Rows from block 4 of a small multi-label image tagger, named by matrix and row number. Rows with one number belong to one channel. Each number is 128 + 32 x the weight over its row's rms, rounded and kept within 0 to 255. All counts start at 0. After the name is the row's rms in percent of the matrix's.
After each channel's rows are labels from the 100 images, of 14848, where the channel reaches its highest value: "top examples" is what is common among them. Only what is clearly more common there than usual is listed. The data: patchworks of several textures. In brackets: how many of the 100.
# convs0: first 3x3 conv (model.blocks.4.convs.0.weight, 128x128x3x3, each kernel summed), inputs 0-63
# convs1: second 3x3 conv (model.blocks.4.convs.1.weight, 128x128x3x3, transposed, each kernel summed), outputs 0-63

convs0.14 131 [136 110 128 145 139 134 167 144 135 134 201 110 128 125 115 153   0 131 111  90 128 155 121 167  62 120 105  89 103 203 111 110 120 162 150 135 117 119 127 101 107 141 173 140 167 117 155 114 134  58 121 141 122 128 133  66 134  80 113 136 152 183 129 130]
convs1.14 104 [118 129 120 143 105 128 128 130 146 119 121 133 105 124 157 125  17 126  87 132 119 139 144 118 165 141 144 135 121 139 148 125 108  91 111 129 116  62 135  95 139 130 114 133 112 114 121 111 135 129 152 129 120 104 147 109 116  80 124 120 130 151 190 118]
top examples: yellow (97); striped (34)

convs0.42 123 [141 138  56 102  91 144 123 138 151 150 130 126 118 153 138 172 103 198 127 136 127  58 125  23 125 129 123 115  95 142 108 144 121 200 203 136  89  83 123  92 121 117 131 153 191 130 122 127  91 123 108 119 128 127 132 120 131 102 124 153  91 134 134 122]
convs1.42 127 [120 130  99 143  27 114 106 118 199 115 183 135 129 130 127 158 136  96 131   0 131  50 139  16 118 132 126 105 109 146 134 134 134  90 123 133 139  94 117 155 130 147 129 134 141 138 132 133 122 155 149 164 138 122 135 157 126 162 131 102 167 145 143 150]
top examples: teal (95)

convs0.12 098 [120  59 130  75 141 127 137  74 140 163 114  93  93 169 140 130 115 128 131 138 151 147 145  99 139 118 117 100 112 130 146  63 175 129 146 129 153 129 155 146 159 126 161 172 133 123 182 149 116 134 160 118  96 146 116 134  97 126  85 146 148 141 120 117]
convs1.12 100 [126 112 109 129 135 124 142  83 114 119 119 153  36 124 141 135 139 119 147 126 108 137  76 125 108 106 116 110  95 139 141  93  79 133 123 141 111 116  99 128  69 122  81  14 127 121  81 126 155 115  31 148 141  65 170 132 115 107 119 103  93 104 116 104]
top examples: wavy (46); honeycomb (32)

convs0.39 113 [148 154 119  25 114  88 139 168 168 117 104 157  95  98 172 159 112 135 116 106 121 127 105  97 129 185 101 101  82 118 116 106 131 132 127 149 143 138 112 137 146 121 113 122 123 144 113 143  88  85 116 117 129 111 136 118 103 113  71 126 131 128 123 145]
convs1.39 101 [ 65  99 111  23 122 101 118 145 134 132 145 125 147 107  94 148 114 166 100 136 126 136  99 120 135 113 120  99 136 121 114  55 154 119 101 109 128 121 141 121 148 127  89 104 140  76 166 122 115 164 129 108 141 167 134 126 135 129 149 109 115 118 129 133]
top examples: spiral (46); rings (37)

convs0.9 127 [135 127 121 119 126 144 120 121 143  83 103 126 136 118 150 146 142 105 163  47 132 113 130 132 124 123 136 166 166 109 172 125 124   0 130 135 156   0 162  93  93 141 157  97  20 130 120 169 118 127 112 155 130 134 142 109 134 112 134 138 143 150 151 117]
convs1.9 107 [138 101  81 137  56 110 137 134  93  84  69 138 106 143 128 121 173 124 131  70 108  91 110 127  54 133 126 122 114 128 141 132 128 102 113 159 113   0 129 158 108 194 152 135 148 123 136 150 142 127 126 161 122  84 141 191 116 153 100 116 139  99  49 145]
top examples: purple (81); yellow (74); bubbly (32)

convs0.124 096 [  0 128 132 127 137 104 156 136 108 100 144 118 122 139 149 142 112 166 130 169 141 143 128 140 145 123 153 154 102  79 155 173 131 138 130 130 110 139 142 168 104 157 186  60 124 145 117 140  92 126 131  79 135 129 119 134 141 118 119  88 141 121 119 129]
convs1.124 101 [ 99 111  69 136  78 176 172 152  72  83 129 158 104 158 163 177 117 116  96 151  96 167 111 122 125 127 161 167 108 180 168  92 158  95 121  88 105  79  84 132 135  62 102 153 129  82 142 109 108 126 145  71  95  68 143 120 117  89 130 131  56  64  88 142]
top examples: bubbly (54)

convs0.87 045 [122  42  68 134 110  89 143  68 130 113 137 106 117 123  97 102 123 116 173 149  91 182 132 136 144  81 136 110 133 103 108  86 166 113  96 155 127 111  75 121 169 121  51  91  92 103 123 163 114 143  83 129 155 174 153 125 107 136 117 138 112 136 125 113]
convs1.87 090 [136 146 152 213 142 126 124 100 141 114 132 100 252  43 140 112 132  89 169 123  92 136  86 153 117 128 122 112 127 101 122  80  61 151 119 159  75 133 154 141  70 134 205 139 139 184 159 155 148 126 106 126 133 124 148 169 131 110 141  79 121  79 140  72]
top examples: dotted (33); woven (28)

convs0.106 113 [151 127 101 123 108 122   0 131 169 157 108 111 104 127 129 159 182 120 110 135 136 103 142 106 172 145 132  99 127  64 173 116 139 169 124 115 115  53  80  96  92 160  70 150  88 122 151 141 116 127 126 160 123 135 124  84 131 131  89 160 144 116 132 114]
convs1.106 111 [ 79 111 179 140 145  97 111 127 132 112 153 117 130 124 146  21 113 106 118 101 133  27  90 114 114 131 135 134 128 121  62 133  98  82 116 139 154 148 145  66 139 105 186 116 159 135 120  98 137 131 126 105 104 106 118 114 105 183 104  91 101 104 186 129]
top examples: yellow (78)

convs0.53 066 [133 103 130 192 127 122 107 115 118  77  98  24 162  60  75 118 124 107  94 142 148 146 143 122 111 178  47 161 158 110 136 159  85 149 158  92 107 128 134 117 113 115 122 103  88 149 125 155  61 120 124 154 116 164 106 122 131 118 131 139 158 128 104 140]
convs1.53 082 [156 114 126  71 152 154 139  30 145 160 139 133 104  68  88 102 144 165 140 149  71 109 158 107 139  98 105 171 109 164 130 102 109 134 175 156 127 135 142 173 103 137 144 174 147 190  90 146 163  96 171 135 129 108 171 146 121 113 106  73  79 111 141  79]
top examples: rings (47); looped (45); centre pattern: rings (37)

convs0.18 120 [ 36 139 149 130 152 162 153 136  51 145 125 123 142 137 139  46 129  79 183 167 108 157 120 131 115 133 102 135 127 150 108 154 105  60 139 165 176 139 139 145 112 203 152 134 103 121 139 155  94 162 101 134 126 119 148  98 139  66 103 119 131 110  99  95]
convs1.18 100 [142 141  33 124 163 159  32 129 149 121 182 135 125 155 120 120 163 165  99 131 151 129 108 118 125 118 124  31 156 146 152 135 135 201 121  89 112 151  62 216 122 154 133 159 123 105 120  93 149 104  80 162 106 135 139 165 110  69  84 145 162 155 100 132]
top examples: yellow (72); furry (32)

convs0.32 133 [114 122  60 123  17 130  70 129 162 112 130 115 117 128 136 147 188 135 149 145 121 134 130 117 202 138 105 138 116  70 160 150 142 149 129 126 125 161 130 134 138 161  96  96  88 129 124 118 127 176 105 130 133 126 120 125 122 160 130  78 153 178  73 117]
convs1.32 130 [120 131  29 145  39  96 125 122  68 120 133 133 104 127 122 149 126 125  90  89 127 171 138 164  75 134 142 146 133 221 107 142 114 108 117 133 127 121 120  97 122 113 145 142 121 108 121 128 131  92 127  74 137 122 142 161 118 110 123 153 119 116   0 124]
top examples: brown (81); blue (80)

convs0.41 065 [109  85 154  93 107  86  98 119 135 131 112 126 112 113 157 132  84 104  51 109  97 122 116 134 102 129 178 143 138 118 104 125 118 105 118  96 112 123 107 120 109 135 109  75  63 144  71 118 145 114 102  94 131  89 102 130 201 114 255  72 159 146 104  99]
convs1.41 083 [159 127 144 132 157 119 124 124 128 111 137 146 166 143 161 122 138 152 112 138 151 132 137 144 136 154 140 140 173 171 129 127 140 171 133 159 173 163 181 151 124 127 118 127 127  78 157 162 130 159 120 119 121 138  85 128  44 141   0 130 113 143 139  95]
top examples: honeycomb (33)

convs0.22 089 [130 127 160 128 136 187 132 152 114  78 153 106 150 149 117  75  72 144  91 168 158 143 125 146 118 128  52 128  38 104  94 132 133  93  88 161  93 112 134 132 123 102 146  80 121 147 125 101  68  14 136  87 126 158 174 130  86 125   0  88 117  85 139 127]
convs1.22 081 [ 61 117 132 110 120 125 105 107  38 116 111 131 119 122 117 177 140 154 154 133 146 163  75  88  93 142 193 141 164 171  82 109  75  79  76 122 115 141 144 125 121 113 171 154  91 151 131 143 133 133 152 164 165 124 145 147  95  95  70 120 152 202 134 125]
top examples: rays (47); spotted (31)

convs0.5 076 [127 129 125 145 125  95 136  96 109 132 116  96  18 191 120 135 141 139 111 119  89 114 134 118 141 218 103 134 114 146 100  98 121 115 148 140 124 129 122 141 131 125 120 119  99 116  78 183 210  99  76 106  99 141 145 125 154 123 109 161 135 120 146  51]
convs1.5 097 [106 138 126 172 133 126 128 152 128 131 141 122 169  45 125 129 138 129 160 144 195 156  52 127 110  96  92 103 106 132 121 111 103 157  92 111 104 108 127 128 114 134 172 115 119 166 217 116  30 150  85 106 107 126  84 142 122 130 123  84 152 110 127  90]
top examples: dotted (60)

convs0.45 116 [162 129 144 109 158 149 194 117 142 101 130 130 125 133 150 110 123 122 159 126 131 107 131 178  71 107 126 114 122  91 143 139 122 103 116 111  61   0  94 107 121  95 127 147 154 116 162 135 106  54  95 136 121 116 131 133 158 138 134 168 100  72 124 121]
convs1.45 115 [ 97 106 150 174 129 102 118 146 213 117 102 142 149 139 137 217 166  93 133 121 120  15 132 123 151 125 135 133 109 128 164 142  92   8  93 135 119 100 111 147 120  87 171 112  83 100 121 131 130 139 113 129 111 131 140  35 109 150 106 107 171  58 148 143]
top examples: black (80); bubbly (29)

convs0.13 111 [118 141 152 125 135  66 113 128 120 175 212 140 110 124 118 174 200 147  62 168 122 110 131  69 168 133 125 133 136 208 162 126 127  83 147 138 133  95 142 119  98 126 147 131 116 132 134 121 123 134 130 129 122 113 146 133 119 255 104 113 144 201 132 115]
convs1.13 116 [105 115  37 160  97 148 162 135 113 108 114 129 133 122 138  87 122 108 143  90 119 126 132 153  73 119 142 110 115  97  66 131 118  74  83 117 154 135 102 113 124 159 145 129 146 142 133 118 127 159 130 182 129 122 139 128 118   0 120 144 135 128 119 144]
top examples: black (75)

convs0.109 102 [129 171 103  88  93  56 143  98 147 146 107 122 167 157 184 100 124 125 107 129 125 117 128 103 109  84 156 171 178 111  93 132  89  80 114  98 143 105 129 182  66  91 143  64 152  58 163 133 115 180 132 178 114 137 121 119 109 137  83 135  71 140 109 143]
convs1.109 107 [187 150  90 106 117 152 147 184 125 103 162 122 146 122 125 119 130 117  92 136  80 108 142  66 120 148  70 133 191 190 131 147 124 102 123  45 139 176  95 110 161 152  98  83 168 141 101 137 121 105 149 152 159 170 127 190 142 137 109  91  88 143 147 106]
top examples: bubbly (96); centre pattern: bubbly (38)

convs0.85 147 [ 89 127 135 131   0 131  94 133 122 145 103 130 116 141 141  88 149 162 143   0 134 146 137  48 135 124 123 124 114 118 143 121 133 134 158 147 140 121 154 132 133 144 136 106 142 137 118 132 122 181 115 112 127 122 126 140 123  25 125 124 133 127 128 127]
convs1.85 122 [122 113 142 144 114 144 127 115 106  77  93 131 136 121 136  77 148 111 130   0 126 139 116  69 124 132 147 165  49 123 143 134 141 117 151 108  93 148 129 161 108 123 118 140  71 110 127 145 100  87 118 123 120 107 129 139 113 139 101 141 137 109 125 137]
top examples: teal (73); brick (32); speckled (29)

convs0.93 126 [154 120 145 107 160 133 185 100 121 152 146 134 121 134 131 134 115 124 167 124  92 159 133 152  89 133 129 111 136  84  30 139 128 116  75 139 145 126 123 134 147 136 102 159 115 155 115 134  99 131 111 129 137 111 125 109 126  75 137 118 116 142 134 125]
convs1.93 109 [127 135  77 135 115 137  88 138 169 101  95 139 164 144 126 119 120 114  76 144 112  79 140  81 154 135 142  72 117 219 150 157 137  95 103 150 111 173  93 169 116 134 141 151 154 140 124 100 129 129 135 114 109 113 137 141 126 106 123 111 175 136 160  95]
top examples: yellow (89)

convs0.92 099 [104 128 151 133 142 146 142  86 136 141 126 154 113 106 146 115 117  86 116 127 132 107 177 115 160 158 108 126 133 131 142  45 196 128 122 171 152 134 116 144 114 141 121 171 135  79  55 157 115 105 127 114 106 129 141 141 124 131 106 187 110 123 143 131]
convs1.92 095 [124  92 131  20 151 142 136 124 112 121 138 159 139 139  99 130 127 170  94 148 161 147 111 113  85 118 122  42 111 139 116   9 132 153  95  97 135 126 148 124 166 139 123 130 133 160 162  82 169 130 106 150 114 193 116 130 125 143 119 105 139 149 138 121]
top examples: spiral (34); wood (29)

convs0.52 117 [187 107 130 150 170 189  90 141 119 119 116 101 140 114 128 132 117  94 119 110 129 106 131 135  95 133 143   0 113 148 113 116 120 151 134 127  29 115 147 148 119 110  81 144 102 121 148 129  74 103 143 195 130 124 134 128 112 140 132  74 157 122 185 134]
convs1.52 095 [147 153 152  69  83  84 131 117 176 136 125 119 125 130  75 135 147 119  96 107 133 147 119  99 105 127 106  60 186 141 176 120 134 104 155  69 139 158 106 152  97 152 154  79 125 123 123 176 182  90  94  94 106 106 143 101 120 134 119 102  97  99 148 134]
top examples: yellow (82); cracked (32)

convs0.23 121 [ 89 137 150 116 184 158 126 142  48  85 108 119 117 115 140 156  81 150 180 124 123 155 136 153  34 129 146 150 122 147  31 121 159 131 126  99 120 141 141 101 123 122 160 131 127 152 150 144 135 156 124 121 127 132 120  93 132 105 121 121 126 106 199 136]
convs1.23 115 [158 110  55 143  30  98  35 145  43 122   0 130 121 140 106  75 137 154  85 167 105 160 144 106 116 128 152 123 141 183  79 122 110 107 109 150 155 144 120 147 159 191 124 127 139 107 147 137 122 111 148 106 135 111 134 215 121  54 135 118 136 105 109 112]
top examples: yellow (87)

convs0.10 063 [133 113  77 100 142 119 161 105 128 120 139 117  82 161 138 115 118 104 139 126 108  70  53  79 151 158 210 112 136 134 116 135 119 145 143  78  91 105 118 157  97 111 122 141  89 107 145 129 118 133 127  83 108 110 118 122 122  94 202  80  61 124 153  99]
convs1.10 072 [102  94 103 153 174 163 111 151 162 126 143 173 155 173 133 119 120 144 138 116 147 110 164 131 141 129 125 162 170 141 144 165 138 144 146 109 151 165 118  98 170 130 127  79 153  97 133 122 120 144 129 150 186  85  78 136 111 158  82 121 135 147 116  70]
top examples: zigzag (33)

convs0.38 059 [206 148 159 137 118   2 139 129 132 172 132  94 132 175 141 112 115 128 163 110 120 105 140 159  98 125 143 135 176 107 121 145  93 114 153 154 117 104 116 157 148 116 124  74 151 135 124 145  95 125  93 182 135 138 108 116 111 142 148 116 150 125 102 122]
convs1.38 076 [ 79  90 115  77 147 133 140 116 150 133 110 134 197 168  92 136 141 123 114 130 139 118 129 108 153 160  96  69 173 134 137  93 132 125  99 137  84 156 124 125 170 150 189 121 170 103  88 148 189 138 179 181 162  75 115 108 140 154 133 110  99 134 155 149]
top examples: brick (30); bubbly (28)

convs0.55 130 [140 126 145 123 191 108 179 131 147  94 147 140 134 115 109 149 125  87 107 168 114 127 137 161 125 135 115 134 152 142 104 137 124 106  78 131 105 137 104 102 126 121 179 137 111 134 124 129 131  10 133 105 132 140 132 126 128 184 121 119 134  47 128 130]
convs1.55 118 [ 79 139 158 136  69  97 129 129 132 148 114 121 134 118 148 126 151 111 111  54 116 108 127  47 115 135 142 106 157 159  95 121 120   5 102 155 170 146 157 121 148 124 132 132 146 132 119 129 134 188 155 163 116 130 146 120 111  99  98 104 130 132 155 124]
top examples: pink (77)

convs0.48 053 [112 108 107  71 151 116 144  85 144 134 109 107  82  77  65 160  95 163 153 138 154 108 103 126 127  93 106  99  97 155 143 105  87 122 176 100 128 121  33 152 150  88  97 136 115  75 113 132 133 135  84  39  86  90 121 100 180 147 134 138  66 151  74 123]
convs1.48 086 [ 95 130  96  36 131  89 146 101 168 124 137 137 189  69  78 120 120  39 101 121 107 104  82 100  94 117  65 196 148 142 116 126 163  85 134  91 161  85 119 168  95 103 104 179 121 178 148 112 104 152 136 127 129 174 159 121 130  86 120  56 161 124  83 123]
top examples: cloudy (37)

convs0.20 102 [153 108  86 118 156 104 169 160 172 136 145  81 140 128  99 135  88 137 148 131  97 134 127 143 169 108  83 102  95 106 120 110 119 159 164 120 130  88  80  88  89 116 126 176 158  81 132 107 129 104 150 133 116 114 115 136 135 118 129 172 132 108   3 149]
convs1.20 099 [ 82 131  79 150  82  93 106 128 152 158 154 111 136 149 116 142 138 131 146  82  89 108 133  82 159  96 131 175 123 157  95 115  84 108 106 162 137  81  59 181 136  82 139 125 106 126 142 110 103 136 115  72 126 137 158  84 133 169 113  82 178 109  83 138]
top examples: black (80)

convs0.56 119 [119 102  70 138 146 141 152 144  99  68 126 128 113 125 148 168 142  59 174 154 130 106 116 156 163 126 117 119 105 120 158 125 127  85 137  98 131   0 118 117 120 215 137 125 132 138 136 136 116  75 125 191 116 125 127 134 135  77 112 136  96 197 125 128]
convs1.56 115 [124 136  44 161  58 108 126 129 157 104 142 136 134 126 113 132 146  93 109 138 114 107 137  83  97 146 128 114 164 110 146 111 128 110 141  99 117   0 148 159 116 154 120 126 105 118 125 129 133 108 128 114 136 111 126 152 114 131 112 136 110  44  57 135]
top examples: brown (90); white (75); scaly (27)

convs0.88 054 [127 119 129 144 119  76 113 125 135 156 119 141 182 220 141 190 122 120 135 118  95 113 134  95 171 129 179 159 128 114 105  66 117  87 109  91 109  98 170 124 161 143 123 151 110 134 134  78  85 105 165  83 122  96  60 162 113 135 159 101 131 119 141 103]
convs1.88 054 [143 120 145 111 169 155 115 118 132  65 122 103 107 132 160 106 138 129 132 161 151  95 110 168 105 118 106 147 155 143  99 178 148 147 120 135 103 134  77 132 135 137 137  97 181 119  88 117  84 140  57 157 159 138 128 142 115  97  96 166 114 124 115 126]
top examples: brick (30)

convs0.29 066 [150 123  97 173 104 182 139 129 139 120 140 148  95 151  22 132 142 144 118 129  89 158  67  75  83 140 173 109 117 155 132 139 111 159 142  64 116 128 148 155 175 126  93 137 132 114  87 136 150 109 121 130 124 170 101 139 157 158  65 142 111 118 124  78]
convs1.29 085 [126 147 131  84 103  88 123 109  89 107 129 123 165 140 120 117 122  37 102 134 102 101 134 108 101  60  16 112 164 133 128 125 106 102 120 148 153 120 118 125 134 133 153 132 128 185 131 131  86 127  66 113 132 149 162  98 111 116  94  99 122 108 141 142]
top examples: checkered (59)

convs0.80 086 [114 142 133 178  84 106 137  80 121 118 136 132  90 146 113 119 120  92 151 125 111 128 127 121  93 103 169 138 132 118 129  81 135 103 121 188  72 111 100 146  98 113  92 143 115 124  11 117 107 128 149 143 146  75 144 139 130 122  72 145  87 103 106 148]
convs1.80 094 [140  81 132  73 141 144 129 110 129 131 136 132 125  69 130 127 139 123 109 138 143 112 143 150 139 159 121 123 128 129 133 144 128 110 136 130 168 137 153 154  57 153 133 118 157 195 110 112  77 117 140 160  53 176 113 154 105 130 108 118 151 141 157 124]
top examples: cloudy (80); centre pattern: cloudy (26)

convs0.105 132 [162 135 138 120 157 123  99 122  41 126   0 130 126 129 125  95 132 181  65 103 124 114 123  84 123 118 123 181 172 142  95 135 125 138 140 128 144 125 170 113 136  10 124 143 136 132 102 122 122 136 132  29 137 126 140 167 127 115 132 136  82  77 136 116]
convs1.105 129 [118 138 138 130 106 115  66 138 145 138  96 130 115 131 134  62 117  85 133 108 129  89 136  46 119 134 129 147  98 129   0 136 147 111 140 144 136  40 115 135 140  99 144 135 231 122 112 154 129 136 133  73 128 139 132 158 133 158 128 107 153 130  80 102]
top examples: teal (100); blue (78)

convs0.25 075 [ 56 125 115 140 125 137 140 102  84  76 137 132 186   0 163  91 159 137 194 114 122 105 150 119 105 150 153 103 128 108 107  75 123 132 169 141 153 127 130 104 113 178 159 151 141  80 138 117  94 119 135 182 210 122 163  92  62 111 150 130 123 125 155  94]
convs1.25 069 [142 103 122 179 101  91 119 124 107  77 146  86  78   1 132 157 113  99 123 113 155 136  76 133  51 107 124 144 110 142 127 129 117 125  77 107  88 133 116 146 204 125  97 139 127 205 108  85 156 140 116 114 120  68 146 157 112  91 143 111 185 148 137 140]
top examples: grid (62)

convs0.67 054 [167 119 110 128 121  95 139 142 156 133 130 114 123 194 137 155 126 176 154 127 146 140  77 162 144 157 130 126 132 151 135 153 168 163 156 113 147 139 163 125 142 114 127 150 141 120 132 148 184 146  91 148 154  98  95 134   0 125  68 121 138 144 156 129]
convs1.67 061 [ 68 187 109  86 110 134 132 117 111 124 122 145 107  77  87 122 128 103  97 135 141 118 114 133 128  98 119  79 104 129 115  91  90 146  88 101 149 108 119 133 123 121 138 110 158  97 116 142  63  69 107 107 177 160  99 159 201 122 163 120 131 132 114  42]
top examples: honeycomb (33)

convs0.89 099 [137 136 126 151 124 110 112 132 148 148 120 179 152 136 168 113 132 133 125 129  88 144 171 131 100 117 112 176 150  95 141 120 123 119 146 166 119 118  81 159 127 132 133 148 107  65 125 109 163  98  41 149 129 101  79 104 143 133 130 115 115 116 128 147]
convs1.89 113 [112  47 117 124 145 150 135  70 121 112 146 132  17 162 125 149 145 115  95 153  88 132  58 146 108 169  65 101  57 150 118 146 135 146  58  84 131 141 115 130 110 122 125 108 142 117 128 153  93 105  98 136 102  42 168 121 120 127 133 122 129 117 132 138]
top examples: rays (47); woven (37)

convs0.107 065 [191 111  98 128 113 129 127 196 150 138 143 104  77 144 153 147 127 179 101 121 147 134 147 138 111 137  84 187 123 110 130 151 150 140 130  49 134 141 136 102 146 122 170 101  93 131 119 114  96  63 112 118  84 139 121 128 112 156 122 153 148 144 111 121]
convs1.107 087 [ 58 177  83 145 128  96 126  44 170 111 113 120 158 149 148 145 128  94 119 117 142 145 150 124 122  60 104 127 196 142 110  84 132 137  78 183 100 100 164 160 112 104 104 183 132 114 107 113 182 171  68 119 113 140 137 115 140  99 138 137  91 145 138 170]
top examples: dotted (43)

convs0.60 091 [123 177 121 139 126  85 115 113 137 113 115 149 127  75 117 131 125 113 123 111 146 100 196 119 121 169 143 122 115 131 125 132 118 134 131 102 120 129 108  77 101 129 138 140 105 114  89 138 118  92  67 115 128 131 199 125  92 126  99  81 125 127 119 159]
convs1.60 102 [124  79 128  99 142 100 120 180 106 105 143 119 156   0 105 131 141 131 156 133  64 120  73 113 122 131 119 165 163 146 126  78 135 121 133 137 113  98 140 137 123 129 100 204 141 176 104 149 148 117 156 121 150 108 153 122 123 125 126  71 104 133 137 106]
top examples: grid (87); centre pattern: grid (27)

convs0.79 053 [152  96 161 143 123 222 123  92 114  80 118  66 136 139 163 149  97 153 115 139 158 103 131 126 128 196 121 142 181 155  77 152 122 123 114 138 150 132 157 114 118  97 131 122  87 124 153  98  75 155 129 132  73 240 141 112 151 127 101  99 152 161 118 119]
convs1.79 084 [105  84 149 152 122 140 130 108 167 135 126  45 188 100 114 133 137 106  87 135  97 167  94 119 119 120 113 170 127 121 135   0  97 106 110 107  96 131 110 142 132 137 149 124 128 148  68 113 168 138 139 105  95  93  73 110 138 132 142 112 119 129 125 163]
top examples: looped (58); bubbly (26)

convs0.97 098 [155 139 136 137 135 116 125  79 120 151 126   3 109 187  95 149 120 139 142 135 143 124 157 127 141  64 119 173  82 147 135 139  29 147 132  79 128 126 115 100 147 153 121  83 126 133 126  87 191 127  72 113 125 181  54 119 118 146 108 139 127 135 124 110]
convs1.97 100 [133 103 100 102 125 105 111 160 146 114 121 116 119  82 111 146 139 113 134 132 123 154  82 127 141 135  50 119 107 164 104  94 133 144 123 124 115  97  99  81  55 128 122 176 157 109 120 169 108  93 155  80 111  88 191 163 130 134 118  89 152 143  99 104]
top examples: wavy (74); zigzag (32)

convs0.4 131 [138 134 100 123 129 157 124 119 145 129 188 136 129 127  84 133  79  74 120 147 117  43 126  71 124 118 121 126 123 154 107 124 115 161 119 125 140 170 115   3 125 167 131 112 124 130 119 121 109 117 129 163 129 144 134 164 129 122 116 132   0 155 167 134]
convs1.4 110 [ 76 133 104 126  92 142 179 121  89  95 113 127 141 123 121  13   0 145 114  68 113  66 120 131 121 132 134  84 150 121 186  95 125 123 130 143 116 128  90 128 141 130 129 130 134 185 129 115 141 143 136 100 137 154 138 146 117 133 119 128  17 125 125 134]
top examples: black (92); green (85); wavy (28)